Rows from block 6 of a small segmentation model, named by matrix and row number. Rows with one number belong to one channel. Each number is 128 + 32 x the weight over its row's rms, rounded and kept within 0 to 255. All counts start at 0. Numbers have three digits each.
After each channel's rows are labels from the 100 images, of 14976, where the channel reaches its highest value: "colour at peak" is the nearest of a few named colours to the mean colour under the peak; "top examples" is what is common among them. Only what is clearly more common there than usual is listed. The data: simulated stained blood smears.
# convs0: first 3x3 conv (model.enc.2.0.convs.0.weight, 192x192x3x3, each kernel summed), inputs 0-63
# convs1: second 3x3 conv (model.enc.2.0.convs.1.weight, 192x192x3x3, transposed, each kernel summed), outputs 0-63

convs0.109:135103127147138132147157102113136104129139043065129112097148134099122121138155119101132116117134040131154124129114120094124128129134121144104098115133133125105135124118095136088134125100086115
convs1.109:169169146146094102081139171169106147148168067150136145141120158148151151125146211144158193113065109145141106144118144124116166162121106101130127134112180160132118146147053211120153121121132135
colour at peak: white
top examples: platelets

convs0.182:094094090126131078077092158144115108149053120075127114175124084092151153099137117125151072130215098069109145110143094089166096128153121098122156107103086118123125107052087051134120108142102112
convs1.182:144171131093142166186146086162153107132105165119119123122133103116115159103222127144197151108116135135149130134088124130157120126148108253093162136186170104144133092112185141109142096115164124
colour at peak: grey
top examples: round nucleus

convs0.94:114142121111131109129118138176144131111151202184131135121089134097122099194054151144196143110143193128124117115158134129141127126136161052135152141129133136156121094146166113161105141115160148
convs1.94:098111081146166108160091130153138150158140040113137168163088086118133139177150112172127102102073065104160107132122152106111112111100124173174105158146096089120140099102212131180106169129120123
colour at peak: purple
top examples: kidney-shaped nucleus

convs0.82:136130130170144147136137134106133104124079086077140114095149125084121175096110110091096051123114081145118176123107114076115121112115140141099096109115140033075135107082095098104152120102106113
convs1.82:138149142160098126058078176173109142139165100154127128147109110151130155140154165158098207139081126126131129131108126142122166133106100116149139150096119142165124169177059192133131113141135133
colour at peak: white
top examples: platelets

convs0.62:052075094074084099082083102118097129142111142096069134124123076132134144129108064110166097117152139060125128097114110107198117107197101168124103148118094085098088144131090133123070094132076100
convs1.62:166139146101157178133070102087175199115113151144129126144177140132182139129180166116183121162104135164169141145138134162182116166198122165145099112179177073086125105173150204126139124118168109
colour at peak: purple
top examples: kidney-shaped nucleus

convs0.60:062093111061087115078101106123077114119115158135071088099113094135096186146053102095148087103154141109090125117074107121154105076153117209110068130075068108118125079150129110112112090141094114
convs1.60:176116157143144193100040116179149165147132049139180152143199192175168135164158162119134145113059102162160144160117146149168135178145122173155079153175157059144167142162134162171159152162123165
colour at peak: purple
top examples: kidney-shaped nucleus

convs0.86:120136127165131147138138133091127097125102082077124105088160128112130144104140125103113040125116055152134148121100109105111127120108126122100089104102134102102128095143097114104141100093104106
convs1.86:177179130134081099084117173184090151167157094142128128168112124158158143134130170162116175148091107129114083125095112130101187164104086101137141169095145160158133111156040192137138088113143128
colour at peak: white
top examples: two lobes with orange grains

convs0.57:130118132154135125146157118088133117122122066071123116090159123115103132121137122088128075127106049142145136131103124114141114119134117122098088117117139107094135101141093136088135112087091121
convs1.57:186177145145100124081133166162114171150170094148146138157137149169162152115153202157153187131076105138137119143110120135139170181127101101132122132090177155145118128165054199107152108110129123
colour at peak: white
top examples: two lobes with orange grains

convs0.129:123094111121124099096091129184134087110113199130125102127087120058114125169113143122192155140186187110097147109174113134141110122132131096115192138161138125147100134086119075138114131133154122
convs1.129:146125104116153126158105120159137157172125107139132168142129089089176161158181121155161100076108072121164108123094147126151138122141105214148135178167148094138140074094190134158137125119133135
colour at peak: grey; purple
top examples: band-shaped nucleus

convs0.133:151112150127113128126141130113130130113150049116131113138139152118109073134142146129085148141108039134146069142141128109108133156127117149134156114117135228172128151131103171108116129130084137
convs1.133:154148099119171088179239146164147133155144075131143130133105156116164124130113149140218093095083094165118035134136138113090143140123147099135135154139155161123170113123189113142166129087110125
colour at peak: white
top examples: platelets; no large cell; teardrops

convs0.53:131115118162125151116086145118083126131048126102115126092138129104148187085119118108120059125146116148128198115098112092125134102123169138110108096077134000046123096108111101126153119127115110
convs1.53:122155131167136140064064185164137151140147112148130159177102101141125188143167139172101209118088142135145175126132139140123152123109122142155132154140117124156133151165136203164138150168175147
colour at peak: white
top examples: platelets

convs0.84:108086135080131096068052110123104111128119139136116114117142094102095199133118058077136115086169136080112146081111088089147124109132110176101136124117097067075127129077080089072114115152103110
convs1.84:150139114130130228110092131140128169146162073140145135110163153161185159114224159098132193101112052126156143094091158128157123136154123164130127131169164069105118129118158165133148157129148173
colour at peak: purple
top examples: kidney-shaped nucleus

convs0.4:110112120097111115088079146150106112101149219161116113114101108142098164172071124128191150111137189132109095107130122134137110111111116106128140134136111125162142120173126108136134117121141130
convs1.4:137134136126114103151100120151134160163140018127162163178129115129177152179145136148161070133052064118154088136138150109130122141132113188167079164128126124136142116106154152177140154148085144
colour at peak: purple
top examples: kidney-shaped nucleus

convs0.191:078082104098089085109123140129113097110074136132082128109043089103170088111109098138082083098123127089101119117098101107122131055122151079128129067100081097138053104084131087146074092137133136
convs1.191:045086070161164115172148106122126124136162113121069151145063063115076089120154108156092125103092102111153142139092093108153120066129154146153112100122065140096146126164218108157037134125100134
colour at peak: white
top examples: kidney-shaped nucleus; round nucleus